config.yaml
hidden_act: "leaky_relu"
kernel_size: 3
stem: "deep"
widths: [64]
init: "lecun_normal"
orthogonalizer: "newton_schulz_5"
adamw_lr_other_params: 0.0017
lr_schedule: "wsd"
warmup_steps: 230
weight_decay: 0.05
adamw_weight_decay_other_params: 0.01
Rows from block 7 of a small image denoising model, named by matrix and row number. Rows with one number belong to one channel. Each number is 128 + 24 x the weight over its row's rms, rounded and kept within 0 to 255. All counts start at 0. Numbers have three digits each.
After each channel's rows are labels from the 100 images, of 14976, where the channel reaches its highest value: "top examples" is what is common among them. Only what is clearly more common there than usual is listed. The data: small renderings of single solids in any pose. In brackets: how many of the 100, against the usual share in percent.
# convs0: first 3x3 conv (model.blocks.7.convs.0.weight, 64x64x3x3, each kernel summed), inputs 0-63
# convs1: second 3x3 conv (model.blocks.7.convs.1.weight, 64x64x3x3, transposed, each kernel summed), outputs 0-63

convs0.19:117115121132165098152139080133152097107129144139139123141106135160149169157128035107134133106127084139111137124105123131123120113123121117182157196144133120139125098106125129120146127139120139
convs1.19:133149109123085179136109125125113131104106104117120121116123114096127114129129206122124105159119152101069114118134085146131150136135131131128107036101133118097125145143131139128123115133117123
top examples: white (43 vs 8.3)

convs0.6:143103099117085123117134150120148120074120101096112120144139117152165114162149135144138106106137130112139072111150113134136134132145132129181135162122113122126123150138122104146137075150210110
convs1.6:126147158120134097134129123114111117170142166163127125116129130085091133083109149101127133128111147121128146120108140128133151136121181159081102153152111154067128102136118113141144148108061104
top examples: metallic (62 vs 33.9)

convs0.0:125089109117126129109135134138097130122123151155162154071118122122148169129067157148131129143131187140120091131122083150160125128114147158136161134107104141110119139072145119127099114116131171
convs1.0:132149137145103129124100145080180138125080121122121122146143137164129118141149112115138159101104067124117132122139149061123121104151119096114160147129110127152126170133128190142128115144148097
top examples: metallic (67 vs 33.9)

convs0.59:134211147113098135143126125110147117137166146104145140133149150129120143151093122130113138109145130099130106140122095108160091134132141107169125127072133137112142135127146079130129117085093185
convs1.59:089066080143126139133107125169138126129166129133133183151127115117164126152149121185135117132142132142107096127151118156140133135129119139092154141134115138180132122154106100135125128081085148
top examples: red (41 vs 8.8)

convs0.9:136156124122078106149147141098126132131119124128127150153132131176162119122153139116171132118122145090137104137126108087133116146054100130161140179104100145154120139125104089111133116147097169
convs1.9:148098094105129121126134105153144127101108110109135103162116120138106149122133111203149122108122122193080164129111131191152104127163127135155131117147105134134124143110175112119116151114120132
top examples: glossy (65 vs 33.3)

convs0.39:156104195116147122128091122134091134156137145105163136100130173082101109122081122141128108106154153142183126127117141133142126140124136137098144129089135127156107114131160094139106161094102130
convs1.39:104122101139110124120166130129172132119113114087098124150136108148195111123170133103130134155110108124117110146125120047117174120136141120092141170139109139134128151108121149110158101135150153
top examples: white (26 vs 8.3)

convs0.46:149197084141090128127092118110102126125109113100127163107131096139108163133156133136122117149167138118119101137123119117154129142151144069126101139122169145154137160156168113101138102106098143
convs1.46:142043114100131142126127134144132143147092145068111093150122130165130114115139116175149137110152096160132133132151110141077160134133119154138119098105134155134115133109080102125130121157126117
top examples: red (31 vs 8.8); yellow (25 vs 8.2)

convs0.40:118150131089083127117051095103144129125136095114117140103166140091135132123147112138144106166111156137176147124115169159108130121143136159129110189160132132115100099122130144127108122128144139
convs1.40:118118151129148116141171126144092112109137153116138104147074111144101149089126140099066129111138073151106109145140060126169132119137119115136132102105135115171146160144139138099147135137122117
top examples: white (38 vs 8.3); blue (28 vs 8.1)

convs0.17:144095116105099135134142128121126129163087133068124136081110129143132087146167122123133155172141125093157121139146144132124160126136124086097168103132108134129128138166156141129133176083091146
convs1.17:133162177144107155145116085112108122069109117117134140157114131153107158134145159107128171125139134148105136110121120201164138136112120154131094073126173094119135138120138132152138127125120137
top examples: red (28 vs 8.8)

convs0.37:152079182141114131135089152116114142148144154126093116133118131162162143130140154109174115124117142136130108161136089071126145138118133096164120122131084125074135093130137151128167120101125113
convs1.37:119153063107136096136146158159133117101121131100180110153111131109164132158148137133124125168106112163140121120129151142139118131140112128123134120154125148197138177107124085135108135126151176
top examples: glossy (78 vs 33.3)

convs0.55:138116181119090153133140138122155130122060144105118116121119134167103162137182131130126144158111124061084115148135140156137139119118125149111150090137108149118135128149152107141106118077131130
convs1.55:131141171140164120132133135128123136140205128157116147105106124149134124125102096142128120146154120050106102129105129140130138114078175180117145105140127127126124159133117163116156140148118148
top examples: white (26 vs 8.3)

convs0.32:142123124126126191114110153152074140130148120132122098127123107111121142127120187123095126125110226115089141123131122108112135103110124124158117113115091094169142135120137130145134142142152130
convs1.32:142112097123125168123107136085097127154102140133097082095117109123135128094113132135173119131085123136156118119140175133149135094129064129114079141124135070094129147137132106143106105134123136
top examples: white (31 vs 8.3); yellow (26 vs 8.2)

convs0.52:143146110144123114140126103134131150129100129111161173125109109102127123131099128135142143162130091052149174166118141108127141152096145137154131139112115157176138106082143107159100127081111122
convs1.52:136100132123130176153167144111140115157149163145189133125160148127132106138135109121159160146131178159125099123136106145139156133132117115109120132162184116123127156152168121116190152132131153
top examples: glossy (96 vs 33.3)

convs0.49:140123143126142144117140129121178114162098117147141100115099148124156138108141116117134129160116125123115102103143122133189133145136097120163111119109088146148125131128115172128112158030100138
convs1.49:110145139137135076130143146124067139085133186132136135119136113148131136091135130128134115110144130151144152143098111143109174121132160145126162154127033118140126095151139123114120131114138145
top examples: metallic (65 vs 33.9)

convs0.26:150119079148141144132146132120111136161116135147131126104127122156079091124082128125116145128151127151170137140127138133137126117110121169100135033145138114133133152144167139131132148071124102
convs1.26:135126161139125109128097123107115128104121107134121144121115118129133141133119146097100129110110101129100150130135136174110116127179132101199129021124117123106126111126118163134089142129133114
top examples: blue (25 vs 8.1)

convs0.34:142130192110154085117136128129089105079085131189141127101121122148138115149143176135125089128135158134119106114123113116127095114094128144147165131120131093172127153114126117134139128114175129
convs1.34:125128077161087119129105132152150130166154110141105171141121134147137128161130078118111181107131123106101124131125137132147040113122173160122155132141124140093122142140123134126125139149100127
top examples: glossy (63 vs 33.3)

convs0.10:138108129125098146125135116096141136139142142114124135112113138142098142123116139154114119153141114163123127161124148077153112140098139125123131126127145146110144154165150134130145157063017130
convs1.10:104122096145095125140124143122104115142150147102110113118139093111073086115116111157130132164121148153153124129133123067140157141130157108097100201109117130102135085142131108127148137099096123
top examples: black (28 vs 8.6)

convs0.63:139118179151096116132172102119120140119109154130135122110080150120111153135101123126156146140126126170105122154110122132165136130129080126125123148111110109102142149136142169148141125081044149
convs1.63:144155126110110110112083154099139151141124111100096203132139119137137111137140155089122141164089102122165129127143117111154133128157161152120168185138143149083103107110125152127134137109111133
top examples: metallic (64 vs 33.9)

convs0.53:150113172104142149092179127110098122148074122173136138096147112142091119116141109109123113130130143110142094126131135128124108099149112210166123117131134120163131124123129136119147127142077155
convs1.53:110133081116155114143093086117152120135132114154181078154101121123136137135078143100109123138124121097130166121154118110106131118149133113096136134177109108187134099112134133145121146144177140
top examples: yellow (26 vs 8.2)

convs0.29:128078149164147173148115126102101122141164105108120108144079133170095139108115117126077106094154148133131133133144184104142130144137163134134115107120133121145139151160129107146134086083148115
convs1.29:115181157108127121139182121113115114123120139139108171178135140097131178085120137116110135160192126130151138142154073139115113126123121119133101150156092153135142140117120138113165152139107114
top examples: white (43 vs 8.3)

convs0.2:132106129151145103160121161118086135163137161098157178112116122124123080095072097152139114149122104128147140134118121106122110155103108145159111137139164150105132126120170128146157098076145132
convs1.2:144142149152143149083098074151162155106146139173098100117138137119127133147130122110109139111217118089140129132128117126115129110119161107121165135110141115155111155164096103136097129125134135
top examples: yellow (48 vs 8.2)

convs0.41:134135122112138134091115099191128118141119153117129176131110136101113119199127129148148125114141152140150151132119136127135109122105112126095194103104075109090109128129126144131124138081132168
convs1.41:113110113127137107161141076126140089124126101148133184114145125141118110170111130121108186129125122127132123091178147123148098150131129124130155136113176095150165103124089127181125121117130094
top examples: red (47 vs 8.8)

convs0.57:132136133106118127151154119153150142113087133053147166126143102120147125136184105117110109138121098110153194141115120114121142163133103137099117137125145157136139099102148134144143142104074104
convs1.57:165106118135086203121141128074092125130100132147148122126132138132064141128125169104169130118112162156116141132131115165153124124146116125153109147147149094117127149155150106118122150135133167
top examples: glossy (76 vs 33.3); sphere (39 vs 4.2)